config.toml
model = "multi-label image tagger"
image_size = 32
norm = "rmsnorm"
norm_position = "pre"
hidden_act = "gelu"
mlp_ratio = 2
inner_norm = false
drop_path = 0.15
beta1 = 0.9
max_grad_norm = 5.0
max_steps = 4200
lr_schedule = "wsd"
Rows from block 6 of a small multi-label image tagger, named by matrix and row number. Rows with one number belong to one neuron. Each number is 500 + 40 x the weight over its row's rms, rounded and kept within 0 to 999. All counts start at 0. Numbers have three digits each. After the name is the row's rms in percent of the matrix's.
After each neuron's rows are labels from the 100 images, of 14976, where the neuron reaches its highest value: "colour at peak" is the nearest of a few named colours to the mean colour under the peak. Only what is clearly more common there than usual is listed. The data: flat shapes of many kinds, plain or patterned, on busy backdrops. In brackets: how many of the 100.
# fc1: MLP up (model.blocks.6.mlp.fc1.weight, 768x384), inputs 320-383
# fc2: MLP down (model.blocks.6.mlp.fc2.weight, 384x768, transposed), outputs 320-383

fc1.765 109:500496508517528502452485597540513492490497529525463312492479485554536415518521525537428522511515501497507436415487489509532498510503451498518474503459513456533531528502557465469484473415488566
fc2.765 130:556492558505457479474479494486498510486541497489477494485490470531477454563503481505437467586492487499490426568518532481461490470479547474546465511498518456533484488475571508563466577488602593
colour at peak: purple (56)

fc1.608 071:536489487526483484510523505557492475518464505495524493567545400541528506459401494518530518482398476481527449478557498474569499509488506486383538501479472541492497516510496519473511440483483489
fc2.608 102:461509502509519472499483490559503508489499501539473542523517449497479524475393491497493504516400522506503517529551497520546519515510517512409496488492488513466470492489512467512517471486514535
colour at peak: brown (54)

fc1.660 080:495502490507467472483534509547499459515491505463494508555535382532522509459396502508523465504415478484486459464574482457576493509511498477375537493487492522491501512502502535455525426507480485
fc2.660 106:469506503508523474500479497560509510490497510536479552528520452501479530467390497494501516509404519502500533521553499524545516513509518511407504487494491517460474491492504475504514463490507532
colour at peak: brown (56)

fc1.567 178:497497486502509506495517513463487581495553515501507494468412566486479490506554519388469510512448495465419512497492474500432477482424539479558555442392510476513513494481494501448510536501491526
fc2.567 188:528519509496560494494463504546499423525461481486506504536563451518501517506441492609511501486534448520593527489491523511551507518561464529452446546595463520502504499493502510540496460466513489
colour at peak: green (48)

fc1.599 088:470525537490560530436509572530520487510479525515492375461490492522464381550508484542458548536442513488539397465495496519516505424514504491493511536490542498533502436553552493482561463392524576
fc2.599 077:503467490520454502484480337510490491452522474494449503487510469500475526502534493497499398499472493524471330556509507548474514474478489495510475562462602491482458467485544494519422525484555533
colour at peak: brown (64)

fc1.0 097:490497518525537514445482528484520488437501539538449369510475517501515349533523529508492480485472503505560382394461494571473492431504480488505510545495554491533537471463501470407492524416474547
fc2.0 075:458508464477401492530462379545509528554557515449525508510505508450506514520483490481519493516488486433472378495485414435462472512468520522474481495495461467472487472556489445496565496509479523
colour at peak: yellow (35)

fc1.685 100:513538548519530474538470584474460559507521531532518416468449513472510408532523481519450515548492537473503399457474488506472520517465548477556548497495500470510474487534567501499480538491540557
fc2.685 110:561505550507557476489499535468489489543536535547515495496507462538483431583489489520428541562498505513487464557517525497480485459485517454528455531482512460546493460506611545511446544464589608
colour at peak: orange (32); green (29)

fc1.752 097:512470530527507443463530521520506496453505520512495394533500479535532306596472498503426490508456499484517377471520509538488491444498531522489490547491525490524538412474545474427536486448553593
fc2.752 104:541465529538484469462465477512465481531538459470485485525509455535439449580455491505425474562468485477510481570512527475502460499507546466509434504510461476531506446453608535518437544480579609
colour at peak: red (63)

fc1.557 075:503492475547481466509528502563521458496476504490519495577531396532525495465395497519527517467417518473519466477571493456572507501504514489408536525488479519465507497492507518472533430501460501
fc2.557 109:469505510511522478496484489555502501490488496530471534521530445513481506479387495493493501515397517513502487529559503526552524504511519514414504484491489520469482485484514469509514463492514538
colour at peak: brown (55)

fc1.571 097:448476502538576474455564547489546522453504604545424351515462504526481404526537532523416497535468500499524407459496480562500498502510508544545464494453554467530522510488527445469565521417524560
fc2.571 082:517418487533444552492531401565497479564610569449479479514463508515506468533486504460424494518510445430479478548454456497437425515450509527545449550478500494532522506475592500476499551469494594
colour at peak: orange (30)

fc1.643 099:469529479540544475463578576493521484466502564523495312501498523519504358575521501533434512505458506516578374402498508539481495436510482519483488504482525471523530468516512458466567505440504555
fc2.643 087:554560485534448507500394376515465480555575426521552497545484493482488501519472445487448481519483460499485418567501503465475511529520537490476424538526469524548503432493591557533450545470521564
colour at peak: yellow (37)

fc1.405 100:503563490520530475514495561471533532445506540536494354490458522485536315554523515514489513495466537530574394391484505563459542465479488482511526537499540452477514491513490449446527521440510540
fc2.405 073:487523498519395488489492333489468500453514430440475491532485484479537488524462507530495475535507528480540356528500462471480487497500524490504447530505489491514510479506540448520511534444543526
colour at peak: green (57)

fc1.508 105:472469517564520461428498552484533466530450531509458401501505441594508376559477520532385524510484471532509390497556541500522500461520502551468465532508504535569533451485595474516499486466540542
fc2.508 124:557543544514506442493462473437476506488498500500498529496499454523493517584495496502442506587491507506492540626538535515502498469515548468532437498487491472549461472498587550576466561478629588
colour at peak: blue (56)

fc1.54 099:521499491521498485512523564479513545469527512523506354476474500477489289570534515518496470521468506494563365382485480530490512484497510506507505528464494474485479505494513461428517500444551568
fc2.54 065:528489500538473503431464416466484517493525471555527504536517446491573497500461481542495502556504543538573344475501504480513572502471517477505473555488438497475437476508557480481506507410541530
colour at peak: green (56)

fc1.732 100:483527520542565456494496540490495517495479564529458361518482492482509352556520520542432462523469508526540376403494502568490535470517497547503478496484506463520536463472504440469563514444558560
fc2.732 073:523522506531450497453457446531466451531518412472476530556511466515467493535429481492446511507418470536513443579515512501520537501535522462477465518494493539526502477490538484472414535475532584
colour at peak: red (43)

fc1.248 094:502524566489504419521497548503504535441505500559523369449457512517508341579486485496457514557471580526530363441546497526471535467471555485500512481505505469541507484525522510476519510503579559
fc2.248 079:609502518521557496529457522464404496563551576555570514516482494477479524561544447467440481551488479462489496555478474486468450496491519498547474519475457498520480501526572595477408534486533587
colour at peak: orange (48)

fc1.658 088:474511510499528496479528541467528509530466552494491365476472531502499319579489515504449546507450510482543361430483502515489512418504514509512503512478525473542531473481496469442518538472515556
fc2.658 084:516450506499424502480504357528442476533483455428470485485495502516543498518505485478504483486524425466453422544483475444503429493483481621492498477502418499505520501456495526491485500493459479
colour at peak: blue (35); yellow (32)

fc1.188 095:491534508495596458530515546459505548486510547542522384475482489478458327577539497522488468528464511523543358426487502589500511465488495503485483525457544443470508500498518474457501495487552548
fc2.188 075:572454494549422501473516336498462462497525440429536551532504466521455558492452477498496483473454437504510485573512543438508488477501501481482474554516468541500483451508536553464519491449534549
colour at peak: green (58)

fc1.443 113:493476474430517486534511487494566546526419493480546495438563525504410465496519482505545498500520522493544471494532546501549522440481484472491603415497498464437522565505434508504515460562478463
fc2.443 132:484519537447530470493501504486470523511391534507470534425540491545517494520511516491591514531528465494491518526524492519518474455468503529516645413492490481444518586492305478504497489525505433
colour at peak: grey (80)

fc1.738 092:472519544492549487496458552475533491394508558554450412460464467514509356542500522545444423524444523513538392446505491605477539404492514556514549525505521495518498451470504420464522527499544527
fc2.738 073:581509510537514451486504444403491540525522447467556569495494475478522489567450533520465560566514467497504521586511477491502518515487550485526476493509518469534439467478558596528490527450595577
colour at peak: brown (62)

fc1.71 093:503515519519555436471502500451522495500496517533504392507498502505498289584509499494435488482442510491541349471520488563459479431503533509486484525488520502561529434491508487459498514495541585
fc2.71 093:504480540522529484453439502517487492564568463515458488525479474540439492555478477477409521561500486505465496575510517496481488523491544523529430481496449474545474444482644501555425561472558600
colour at peak: yellow (33); red (27)

fc1.398 095:479480520496558463510533545479530503488492529487474383494481507474478336548525487500486484453455476475537342399500518546491491462503490523490506543476556492549552498434486461411497495463509530
fc2.398 073:567560491493467527505547443498480505526524448452573507476483473486483512507534461489505395518464454474450433537484483508472449488493506473534509538508425520514469476575515589499493513520481495
colour at peak: yellow (40)

fc1.612 083:529481511488499509496512517572439599520554493477492438551447596464499498469453472473474486563620491452511462441424479470484478533428514475589552435552484484445550593526494509433516502492451512
fc2.612 107:466488486520517523511500487607545546492599507484496501522438549483472548435484515463464491514561511500510546508420502547493519585461517513542493496503473464480521612479524477508527508493462513
colour at peak: brown (62)

fc1.609 075:515481483512483498505523525553504461504471523505514496559512392517548506474396500517537518476397495446529465489563503459589499501518511501396544521498492515471514487494513512454517434476494486
fc2.609 106:465505507509521473497485493558503505487495499535477540527526450506482516477386492495493508512398518507502514527556503521550521510506517513407502486491489516467477490488511470506519466489515538
colour at peak: brown (57)

fc1.235 089:476525532520521461522462553456510526450525517523463351504458517481500300617515476482491452496500536499547399461509498579447529455448559488482508530502528439487529440494532477512505555482536592
fc2.235 087:501549514559509467497498510515449477473562506559492449535483495529552423567457539460423503527511552484478506501512507512484503511502526489482415494489526462541576451522646469506502527478558593
colour at peak: green (66)

fc1.11 089:500528504512521487470427507458518543464512534553455361484442518471532353542538498527463500495479528498568357387449478554495500460532509522523532518470528497565515489500491481417456521484495511
fc2.11 092:528480502472423522523462428544431490546511409480539475488517491512553482472452486503525484492521501457469415517488446407522452517483467514458520510531432536499533483486511542477470457507430456
colour at peak: blue (65)

fc1.149 093:486516496530535511443490555505520486484514555556434333501503488553555387566523499500425491494486535479505393442470488512485480456501462508529491548459534499539518498504554458437503515433499587
fc2.149 097:545509531534497456453474481460495501477546509536434484528493483513496460578486497480431461560488495513506506570525523507467490494493566509517421506512528467546511438485605496589479586464615590
colour at peak: purple (52)

fc1.72 099:459515494511560479508572577450540508473492560530518344498488499481479332553532472513475505502461533499570392391480482548489522435509477526508516524461537467499494482519477437437533506468512533
fc2.72 083:559496504491407506522462343512425524541513379469532490520499502508501505510449439499476473550535452392518409543496473424492460507478524485497458486515438471511529506527552544513467526474502509
colour at peak: green (46)

fc1.495 091:454481505509544479441543556508515509477512545526449330465472504539485404514531513501431474524485490460482396435491468543504450474500500551550522488443552473549531521474549450453507528426509546
fc2.495 088:529470514493462520478528480545481501515567545511468480487480484529488451549488470467430459561494460425464416561498473479445432470445518457537471507485542462518518505518586488519468553488545581
colour at peak: purple (53)

fc1.150 092:519491533542520419476495495479495482462502538499497438527506472536562338584486543498430487481445469515503293494530521514491480451505563531471485476500504527584550408490548502498508486486560575
fc2.150 102:545484538541530467476476495508481498536537474475474503542498470517451468582463490488415490565470491490516529573501527469493465500493559501523429495508473458526476453501625523534422562478588632
colour at peak: red (27)

fc1.644 103:491529537505563457497515569512496529487522551527462346510469512484507413526538490501419482529456533452526398403494485531434482505479534508537481469486558443531513503512520475433503544441521558
fc2.644 097:512446550490500525499473464537505497521600519559480495509462484512437480539479463495429486574476503498484432557493495530444461478454533494541467541484525502521501472500580494503399564476546601
colour at peak: orange (42)

fc1.715 117:513500536543514423449491506492503480486476508504490448521517480551525361654468529492435473487476487530540337520557516549495471441525514531471470500518490543586556358466558510517468490502583575
fc2.715 127:550519525531487439466477480457460504495530450478493472521468469529503470593512511507400491563480486497495482539525513491486494492519562479556414476471527452556458449493624515540422574468606602
colour at peak: yellow (41)

fc1.503 091:532494495496494511489495522586434606526555479488492438554422616477501517448438490490480497568569468452499462453432496441478468529434533483573524456512483467460522578520509512435480509480471500
fc2.503 110:464496487519521522513492490606542548489601509486494500521437549483472555430487513464465492516550511496512551500418490547497516586461517515548497492501475460479516614487523475509522506490464512
colour at peak: brown (63)

fc1.295 095:477526535532540452495457564454500540463532529548487365486459511479499350631535471494488497496483532512533414448500495570445541457458533490517493536494505453475510438511556485475506555468560608
fc2.295 091:471540507563504457503495509512451477487564506564505455537470500534539432567465527454418534510504540464485524501508498495478505516506535491483408497496512475554584450536645470503489534483553602
colour at peak: green (65)

fc1.105 100:486498548528527435479542528494518499445509578512509395507502477518555298589512532494433486508443548471518375460515516551485508443492524520484485492484531471528532438496532487449540486476531561
fc2.105 094:545461516561528484461457485483450480596553481508480511540503473518411479563457454485428505531468448472516494573507528456488452503515547469512441513520454511550512447477596548505439555483566596
colour at peak: red (62)

fc1.485 103:501529501511582459487519543486509526489499526541503369494466493482506311604513503499464476503450505471546380430527487550490507438490494517511474516503518471526519473503489474427521493472514563
fc2.485 096:515463523523518484472411450492455508580564431511443513537459506503438511530484469454437510529485447518491484574504526491464486519487559530504454475524430487536496443440576505555419567503545551
colour at peak: yellow (32); red (26)

fc1.505 100:477498523494492447466513580513501530485507546513456371511460514474520414532517496506453493514466506440526402401475487525444491491485521500534483492474559461519513500486497460431501555422509543
fc2.505 078:505475530474430531514487375560434513608586548548500485492471489513495451519474450489449507564504463449455365524473462444479449506458507496544485519483509490519512516550566510485447536495505553
colour at peak: orange (40)

fc1.648 095:530528522544547464471500539494489511474492537528482364530469499486537336553511543515438470504471498506540377416510487553489535461500511560498485521471520473520536465463488457412529513445539572
fc2.648 081:494456537516443516446455445533486473565520421486450526542497463511435483527420458502463499513416468503501467595520526480491511485512528473473476534526447550528490444461529460486440549485526558
colour at peak: red (48)

fc1.453 091:471477534529518475467505537505547479502476549533478356468486484514520358536510515531458480491464482468537379384503506514531497465514497531516511515471579481530499480481511454455517506439526541
fc2.453 075:537543538507474494475479452533452462529546514537576484495516489554532447553449487490455511514503486472479437518503466455472460455466503479486478504521514510519561474522566538443463504499525555
colour at peak: purple (37)

fc1.373 079:518470504527490481504544506555489450522500519449527511562543372520531504455407492498518496488419498473494458465560491444584495489492508499410531493482491545468492509496504524457500433490486469
fc2.373 107:467505506510521473499481491561506509490492505535477541524522451504479525470389495494498506511406520503499521526554498523548516508509518509407503491488490518467478491486505471502516462492510533
colour at peak: brown (56)

fc1.277 087:477474526578463492477511515530503521479494556497473364480477490518543405543519514512464479524448485490499367441506479520474515457498492560513464537450530486536549495478551439471533525421523586
fc2.277 077:541474510553440491431488512486500451515525562499497497529527454494518486562459485531456469525513465498543431544509529450500467492502518524503427532533507474512514491462581477536478530463588560
colour at peak: yellow (27); purple (25)

fc1.369 104:542483475484468566516499484443484617495509478460529487442541489475544487492531525564540499561591492485540461434464466445507482525410482459576518579444460453444441543495514512482507466511495463
fc2.369 127:457486497517535530510487490440540567483509528553464515433526483432479491527538477553578506504607498515497485494483507549501516510363500535542521546476544474329422531486552479506492495490499500
colour at peak: green (47)

fc1.38 100:464511544527531465496481549458520509468485550554420355499470518501521353590522483511468473512454513509577409434495499601468502428517515556506496506485532462533514440502501466474486538483527557
fc2.38 072:441509495548520477487494420522502484579548501567470479543481506499468477526425473492452548488526487462540435501491509483479518525492544517476426502568508507537561448535594470522490534501523541
colour at peak: yellow (31)

fc1.408 097:503480523564484423462515505523530457486477506491469385536514491564511327630467508511428488497439493512538399505545516517503476453508535508472455508532512518549546367480574520490497484476570600
fc2.408 110:536492552522478471461465474508478478504526476479481483505515437561453441584436474508424479575479505476510488581524525508513468476505538473514439510505478478539526447493610517531428541488593612
colour at peak: green (25)

fc1.724 118:492537508493576512489527575482476539494507603546486380513440529452540382497534542491483509515456540455561438391458489564453461444481474526509538507489501489490490497498461485414507535492483513
fc2.724 086:543458582503387481517528441498462481514486408482557466499534459561515485516437476530477473530517558505484423537560511385535453467490496558449476505510373505509545457482577543481471459478511523
colour at peak: purple (29)

fc1.186 096:482534484502578471501491513478495510481495522530482361504471503492526309578536530493466478496456540466552359428511470562473533444487482521501504503477509473534505473499476478408531490476518555
fc2.186 081:496446525508525495488429470504466514589557421505436486525464495509435498514478475466443539566499466512500447553492515485473500518489555518523462475518425474540477451447593486558427550494541545
colour at peak: yellow (38)

fc1.101 083:492523478526542510506517569469508517478508548546489399486438526486489353539509503507475481481444503499558347364447494556461503484511503504500525497479551513538523467473487435415500539486473496
fc2.101 090:481452482470469503535497426517514504546506427491533490477503504512475489485507416499528479493512505471464380494486462428497538504481471487473521475528430508489497497551468508503534469554442444
colour at peak: blue (66)

fc1.253 104:542531546490509440489492525493512512395483516513505393486485494504556341538506523517453441541472520541554402438490516577471511454494527521479528499495524468509514489480469470443517499481548532
fc2.253 089:555482524508499457443461456502472505541512488496475499537486477499547532513457546489469485562469509547500461558537521486510475488510551569483489468509475502520484481442524582508417525479551536
colour at peak: pink (44)

fc1.469 116:493497485421507496533516506510553557513400486493544499424553535499431464504511480509548492502531510496559467495533538489530514424458477463480598412501493452453505561516440520507512468555498457
fc2.469 132:490514534446530470490503507476471522507398542510475541420544491542511492524515519492589507536531475494498524532525496524513472454470506535517636417492491472443518582488305486504504486527507434
colour at peak: grey (77)

fc1.27 106:505514533574555451522562592469501525506538556483500441480506482513478344597481494530487509531487501474482417506537506526495497485450542517481485523470507475478511443490588496490555506438558575
fc2.27 111:556460546543505455450471535456497486510513506522498474512509471526487432603495497498444486543496519501518475536506542472506475474494530471519464499496479473519482474513593540503434543486596603
colour at peak: green (71)

fc1.28 091:489516519516550463497503520483502509500507540520493377499511505497519297592513482498469474496456525459541366453536502557459519423476528517498475517507511467532524427507506474448507492474523592
fc2.28 091:506474542532532478441439513532492499551572474535446474518479474540454464552449498480414513568501500513468491575518523514485483516478551527516431483502460472539502446469632490552442557473563604
colour at peak: yellow (48)

fc1.249 071:526481499525494471512515533561512435522499505452495503570519395529515491455398503522508491475415484454495453463557478471595491501514471490391539524499468529485498531518503504447496430524501489
fc2.249 102:459507503506516471495482484560502508490504502535472543524516449496478527473397491498486505516396521504500519527548500522547520519509520519417494490488486511467469492491513467515516476485514535
colour at peak: brown (58)

fc1.79 091:485523507534539454490523517495520510492484549507481337481474500487525383549529503523435468516474509505544375408471474557490513497505508529533490510472536469517490500487539460459519520429510549
fc2.79 064:516504479541506535529470416534458498566584563553512511519521478471497474561469462489455504548500502492504441552478454493473481501461509527504458546493490489491519499519582493463478509496509577
colour at peak: orange (31)

fc1.349 098:517466560554502414445550526490495459507504535468497440544495461564474360616463506471434483493435478472473414513555534508491457448480542503442458506526507518555545400486577511478521483491574577
fc2.349 113:531508553497554480453461535515495491506531498527455495503499449562453450573442462503424497600468499504462501589515509537519493494508514497523463505489488479541497462512588499536442547459575608
colour at peak: yellow (27)

fc1.556 099:471490583455507488502500517532545518470533519539498293463491485577471395537523481539447498566473528501493385485512515510488491471488478515526517509459496457490500468521542471472534513458520553
fc2.556 103:544500517519493487493475403453462482495543492491499526496516452532456491589478462538431455550499476477507447556535508521489489476515544522539411552500557509537479443505613523533455570496608612
colour at peak: brown (61)

fc1.705 090:481463612494508460478534521526535478543509492472523373491491447607462372545480471539411503558465456497469386493551476463536468462489494500468467500484490513520504422517597491515526472440563584
fc2.705 098:562500528515528486532468480473471497522552518499511561535499480530471540570461486489429527557486483448514579593515520493480468475496536480526435540508477487543491463550613569501461550498588613
colour at peak: red (35)

fc1.521 093:503529516540530454513513542486521510460493533507483364526468502481543341545520511524437481520437509520554377428485484570484528463494532559502495505486518478519546471484499458428515508450558576
fc2.521 076:497445536521443516454457412516487471584522436472475539537491466501440502528415454524463501511437454489527470596517553470483506492514533475484463537543453547531483437438530459505467568486541549
colour at peak: red (54)

fc1.421 094:476463519528548462471566516514532509480499560515439352484467506508473407541539508516444485547476486475518423444473460556483490501492485539556487510443584454509503493470526457449546520404524560
fc2.421 082:528423513524451543495518460540484469561570574500505478503498466528477467536460486488435514549512474438485443549483455464474440485465489508533461539475490485518523510506605501494497524463533597
colour at peak: orange (44)

fc1.515 087:474519509540532446467511522501518519504474526515487388507484482490528385534503498509454461512457496474525336411497493528525517487510501507508506514467546478513473496485518468430516487459524551
fc2.515 080:500509535519511520478459484538464475544551524590527503493519457537471473518437461493468541515518477494465473550501466484513455504456496513484486529502506531499533489512594517460466469472493544
colour at peak: red (40)

fc1.43 095:493526499516535485473493544509512531477520531529481356492444498486536387536526534527431465516466524495529360401464472558493497490501506525538508515460545468500509502467524468442504531419518543
fc2.43 067:510474499526476534529484466530446506561587559568494492505501477487483465551472455476453525552511504465494393519459461460461458516451516502524462534492487475500523496513575489470455539495504562
colour at peak: orange (39)

fc1.350 067:492487560491428519522518483520528498398515484510485433462494521540585397555499530510513417528505541527471405486489558546486490461455504594504510531472483496486538492447559488487528468501497544
fc2.350 075:491463505540513496446483476443541514485499593562444526506535450476522478580497509543487542528576517544527460531488528545535502527428514564547454521477503481401433523481613515528491511486556574
colour at peak: yellow (31)

fc1.297 096:489463526559551464467538531508540460491507525509480389504494478548503346555498481508418487505444489458522375456536512507497474424511487519483486532473529499541555429479536488425524487434569587
fc2.297 094:522503530522469477446453519526505483528546446487492507518493447545479469570460481515422499563437521523476493586508533519503538496524532456517443514501504483536471453489583496544406561464569622
colour at peak: red (65)

fc1.761 060:584525458551534490548506554518483592418495539504505400508427589461563474492466528499481433548529466477572446371443495551484503491468491496558552465498522463464548540443503508432530512515481505
fc2.761 090:416470504518508531472522467601588513529601560507457509498461509513457508474474503472457518509530490550482522573474528556483523543444507528536477523490529483493521566461554444557548513493505548
colour at peak: brown (58)

fc1.471 096:501477539545520449472509543504511492471505514490486361523484488529534329558501488511411492528437489463515383452517508511500499442496496502484497521493503488539545446499530486407524474428578579
fc2.471 086:526495529527475486455443456524498474566536462475495546536492455533446517550456457511434489544450491516493476602512555512499529503531540467510447516524487505543482448468563522538425555487556594
colour at peak: red (62)

fc1.401 117:499517514549517425523508581490469528532471539495528431470511430502484390620466512562482491546510499497545434509552510511528506510479535480483461556512483464470476459513583515500502475453592571
fc2.401 135:589488557530520460456461496427481497487485518509482488482521462534525451597504524513449487546509511527494481562532557530516487475506536492542457491476505473524493468488589571533433560494602586
colour at peak: green (66)

fc1.501 103:454503520494534497498499486485525482518513519502451426458500474519439405518536462492438524449476492452503268430495483527480473456523472564534497543452551515572535484475506444477504490446493507
fc2.501 110:551520474542422448501525465441472528487533494428524506510447486436508498562554542499465456559443482501503436529492483495450441473508560446564472509479512463523403455506540594500481598460598555
colour at peak: purple (29)

fc1.339 066:572525455531530497521485533528460630475497506499505418532439581484586486481435519483437458565548488467543453412443486488531521529454529466553509452520518452450535590516536548452530476515480507
fc2.339 103:436469502522519541478532474614571517506605552501467499512452524516461508451473517464454495506541501525486487541449518553477512553444506518545485515489508475497528575464544452540547513493481538
colour at peak: brown (63)

fc1.14 116:497555509513638446519504572449496535494541528525474407464471536449491359571529482503492488503479506497541419408447476580445537487459510535513518537461535458489501506496509433479511560459543536
fc2.14 109:505509470549405465509531375456447457450498483465515463525472532486565476519518522483467477465479518480527338454504503483472442461557515562469470486521516500570516456501523499492478547504525491
colour at peak: green (62)

fc1.466 058:596519445535514494544485511516471621455501513523563383507450569473526472485445502489460435556532466455582416419435494492524473506451514470569560455525503443461543585491530535416513473500493474
fc2.466 094:434485505514521526468523498614570514531597547495471487501451507516453501453462492471454503520523490535472505555463516543485523543452504515535490514487538482497529570479558451549541506488502544
colour at peak: brown (64)

fc1.736 093:527501526538542432481509507453507514473492526522505407497470484512518314579527520513450491504447507484551307445502511556495475442519527483473476540508542490559520458484525496461501505456553530
fc2.736 088:551499541506519456483427492472466503548544451503485525508480467520419498576501435475428513564462450473488506592517523503480478474513549484542470479497449487552457442505573525544416577494583596
colour at peak: blue (39); red (25)

fc1.708 097:470523565530540473501520584494504511499527557540493343485470504515476310569527484500479498508485524485531360443513517534438501462469494556474489513472497453490525481478530476466545489446517567
fc2.708 078:485557505558521512471491540480487462531543465497481494537534465527508469581476517509429562515522525511498448504495549542524558537496504485517399536472489498500519482525650475535511519455547621
colour at peak: green (36); yellow (28)

fc1.615 098:505521508532547481490513534480529523457504536533505335535461492485498332548516528531439463499454529506561380407498499570483544468491505550497499515483467464530555484458510445429542511440527561
fc2.615 070:495487529495441496452461402550458467561529421459471544531496479512419510531442441477469503502417432514476461608510508484477506497515519488464481503515477531520495460466518465495441539507509541
colour at peak: yellow (32)

fc1.353 092:543469465480415556520518480445460592505511446433537485453548487475583482499500542569538495560578498464541436440469488461508509500420490468565545580446447454461454568481510514440498477499464472
fc2.353 119:452473505514523527496504486445552563460517521555453512441525474442464489531533484555568487509601515532489467511492518552504510515361504533540507545475551469333420521478565469516494499485507515
colour at peak: green (56)

fc1.78 095:475508547503544525515515520491513527490542542513455415475451518504494399519538500524500455507474504480510359433504463532426453442472475535510533540496486504522524452476487444446558569471504525
fc2.78 096:583508445536505443563520524438458523525507574498605471491474494433467471560542510519489441540474503429532414499498431486470455487509542415509503506517456499528399464519486626477469540519558514
colour at peak: brown (61)

fc1.182 095:506510515540483415449524526522509488478491515516491391543505500536535336592486495516426476496453498491542387490509501534488481438508529527470482517510529472544528397487564498464512492434562590
fc2.182 103:538481529522474461468458474506471484521540462484494492523509438533435458576450473518423475565468508481512510580519525490510472494518547452514425502508481464541495446484603515546417543488586605
colour at peak: red (50)

fc1.351 118:458476505528514476459497585504507502543488532533459364499464465561542416516478514531408543529525493522527412461482527483540512511509494499525463485493495492553517521490601491520481503440531551
fc2.351 142:567500569504481478469490492460475503505519499514497506476497459540482456573488471504433490583499492490474460590525535473481484455487537457540469516497507469550487470510585542558456572484609593
colour at peak: green (26)

fc1.272 084:466486523544514484474512517517511492434524533516467358503492512521551331542515507506456481521476525494501349424485530544454495463472508592509503507452519487509535490459545449455516498461500580
fc2.272 076:488479525563554484431492541447528480543540553554486511520543473517490474604509479522455537506561490505520497529491537518522522520441504566526426516476492478459461510515649497531500503462551610
colour at peak: yellow (49)